config = dict(
    encoder_patch_size=[4, 4],
    encoder_conv_stem=False,
    decoder_fused_qkv=False,
    decoder_parallel_block=False,
    shampoo_beta=0.95,
    epochs=3.7,
)
Rows from block 4 of the text decoder, named by matrix and row number. Each number is 128 + 24 x the weight over the matrix's rms, rounded and kept within 0 to 255. All counts start at 0. Numbers have three digits each.
# fc2: MLP down (decoder.blocks.4.mlp.fc2.weight, 320x640), inputs 428-534
fc2.248:111140146124105126141105178115125160144177134109110124122127140124143110144104116123099049117177136174144158129126079134139129138137124136165143082160151089108145133064136104152132161143107088119102118120152143107144075107091124169159123134136121126124128125109127172115109092139112115104141123143130119136153172162090151
fc2.249:149157131123110153110098114093141086159128110141114060113086147135134114144128097115138099099128096140137167146152129121127091131131110088146139168112144078137107134071153139156108114156178133139131162149110166145149108135140098059142121128127141156121081097149123106121120145111144150136103145104159156157108128116127065
fc2.250:135146127100147131159097099105128077117113150177103106131123089128134125103124141132158127163145091158126091112153174131096147127130163111166120090110144138132142148114117135110103129113071077144150130157146103150125163146156146123182108155104179072107141101150109127085157123133122104132134142141138073136146147119139115
fc2.251:083142146123136126145117161101151150116161115165150129166127112100111078134082166100138146149128128088136097165126113210144144120116103130163157166126170122120163162133129166102117106116147136142130137115120112112153156131132153145114080053170053178104166142156165113153121150153131103112146095115119127088083145157125162
fc2.252:127139137155144120117126133148150142177126091200114161115141178109132152147136133142145138133118116168096129109108110123171126121107123146127117157125153143138148139139154174169117132112126140132097126117139136131123135132163139140141157104146178124177147090148122135089117113100131123180120093121190102136127089084150154
fc2.253:109169091075186161147147147125103130079137120080120137096096096129130144091173121150094127136108117147155131168115140124140090125130141105126101133111101180124135133100127116126147114179130138089140104135139089129145171114093121121157158180133130136116093140143110104155145134108115130113176097131117118127178136141121117
fc2.254:118107155122109128130127128096110108140164132112097144104135112151188126146101116147073112097119113182131133150112131096163139121140125103098121102121114139096108138096124107126123131157160084123105143130131132139137214137088145111158125128133133175138137136119133140106154110109122098124144180142171073124162108105140162
fc2.255:136095137115117171155122148160150174111138144102163146132115137141181148114143127089135156162210070129139121146152094124128105133132156078115152092134142108145139162123132110126122161092051139125152137143118111094133102116134091096169125149124101123125136105130125105132106074142113115115107123143125123150147103136153144
fc2.256:087120136124120111136105108098104106100118121074121142148133130124131147130148145120096130146159157152114123135135085120106132121110133097119118131115098166116086126146116096096140123134112140128133101133125074097136166110112153132117131143146127120102153125129142115111126102124150150162117169131129109131154084116179133
fc2.257:138090159148108123112120101151169143103119146113170128121099151116150127109130105158161201118171126102128060142087204106164110145131058140153142107125130104125146148173104173131096111091148164131132103113104158128128129139114120061137136136142128153138100143103143131103150167115103104119137095124089105140119139124127124
fc2.258:126129149100137142140120153103147189119162143126096129136066080110108143117127081113093122143171114101150116133133083133121130110136151128105144144090128131123130142089133067102125112151099089142128120137164130113144123141154158161110072096124113170130151172117128103156150121140119132146109164127142180105079101153117123
fc2.259:133097094126144160143146143106145113114159149181124151109126156124148087138165143157133138134115132159125135123129111093132138145153134123133109119141123103129081117151131181167117095151116155166188089134173112110086121127180124140091137153135081133131145122137137149105154149134104138148118145105135144134097150128109129
fc2.260:153138105108111131144134139136112089158150151132111125101147112133094171105077138153074133118130125151136087119074092174152097103123114161109120102135140115141161112116107158158158105120144121121152143122137099128152119109134144169173111153104101137162152092094115129107119129123103112136135105089151121115153169115159151
fc2.261:141099119114125154147097171146128150129119147132176154119129152116136131073126115111068142145117149155121167138083155171145121151123127108145114106118118054138132135184128163101155110105102158141141130135097124113113213128153152092150130087125154090131178124132117169143096148106109145125131073107125124156115130150121113
fc2.262:109141118125133111099115159132139102130121127128095175133160144136084115116143086107150076101150135133142141140121119111129104126143129161096109098146106131127134155140137109142157175139171114104152135121064168112123104110122168114140116109172136174117134141119129095144112142129137155097131077118155096109103120145139132
fc2.263:144109113130107142135095084114162097138132144135122117120146091120127105109084145093086130088110180139122139111143181118119153167135107162110131139121111127131151075141125147088121130093113118120150143107112189153137064101166130093122075155127145087119171100138108125113157147147102146105107158132100075127203142146112078
fc2.264:168133086120123154114100120151123094120116113189103136152131178152141125112163118107196166135136118163134138100134117146157121125123117070123131085091108125114093117127153166139111143109152142166128111131158120114118113127092181153117127141111113115131162154122104129108106134116128096108111164121147110129108137124111135
fc2.265:111102110119112220128112143116104101107130125107110116127129122145103110128124104104147134125148106143109099106124089176144126100134082154136114113114145123131132108133129134132122152094125121154112142112130132133118108107119134111196125129126105170138095142125146127084130142100110172149124135112117141119182099101106092
fc2.266:111119072116128109128128150135114166114151130090149144111121118122139122125111131124137128142158110151155152125145185128087164099123131123104149152115100153109132063111150108116116113113122118127078095144127121119140161150154154161103110146132122123098133174139159138121135119098163113145144131126122079127159185146159118
fc2.267:146111148135048174107109132132133178081121137148162106137113142141135113143112139140148196091112146100104119120110172113159130139156120150130120121132109163133150164136098153109145124147140123173118148118104118119161137116102148092148114083101134145143089180109125126115075145108116118126143114113124115147116106107146111
fc2.268:131126154099137113124153128128142109151144123125160130145160135114159172124087111107107073123120122103104169133125132131135075142131152162115117130112101123129108099133112116094110127147165082146133113124136114067098099114122145133170114148112126157092126145128119144149062152149143084145138094115127130151139113111111143
fc2.269:140154167117109202106106139096150138129121134146168088092199110121153155117161137114112131105129132178167118162117111177133159137119109127105134097150101117128111142106139175135113057136154137119090139108093132112114136131154128157108152142133131118101161100113117170136153125133133106079133115154132136128099106103124130
fc2.270:131113133104140131120121151127112097098138121116158092166136159135169133107112115127128134145148101080126092162105130107106116156125116128117149108161152180128118122153124137103133156126124120107102087119106126137111097103131105126139155128108125146146157112127138127117166088146112141147136084138132155127119141120100165
fc2.271:139161112127129127138131125125108152136136136095116129143115122154057130145114176126165157115108127110140125131142137097091128133153091096108111112152148127112136154155091128153122111105073134129133132136173127118105117128151142118110107065117179190125122160133142137162157093132126139166108177153103096120177173141159130
fc2.272:144122102132076116131068140135134189109089133135171107117123124147142136117194163145119143076171116166136108114090090109100110140143149125134149151101136099151138136162117154151137158104150179105166091143102164136114141158080109093162116168112075172118121108124124074113135124121118101112126102124128127128135153139093119
fc2.273:110076171154097122161128127178136139131116108136119110131133132161175154130113147177067109156123099120135146137128117091127121132112093142128112142172098164125104127143077128089138102116014124126128109157171129133141124152112151107137086126166170173118141162142128110094111079092136097143143141146090147148104105158113168
fc2.274:093135144140130099143156115134135130140126134206091103137128126134148183145132128152118088123148087158095130133154213076151121126108132112118119142124103139125113114110143150134144115123166127114162094141137138140128137121130136027170103152138106144103087154140131142108130135136157116179100140137138156138138128154148142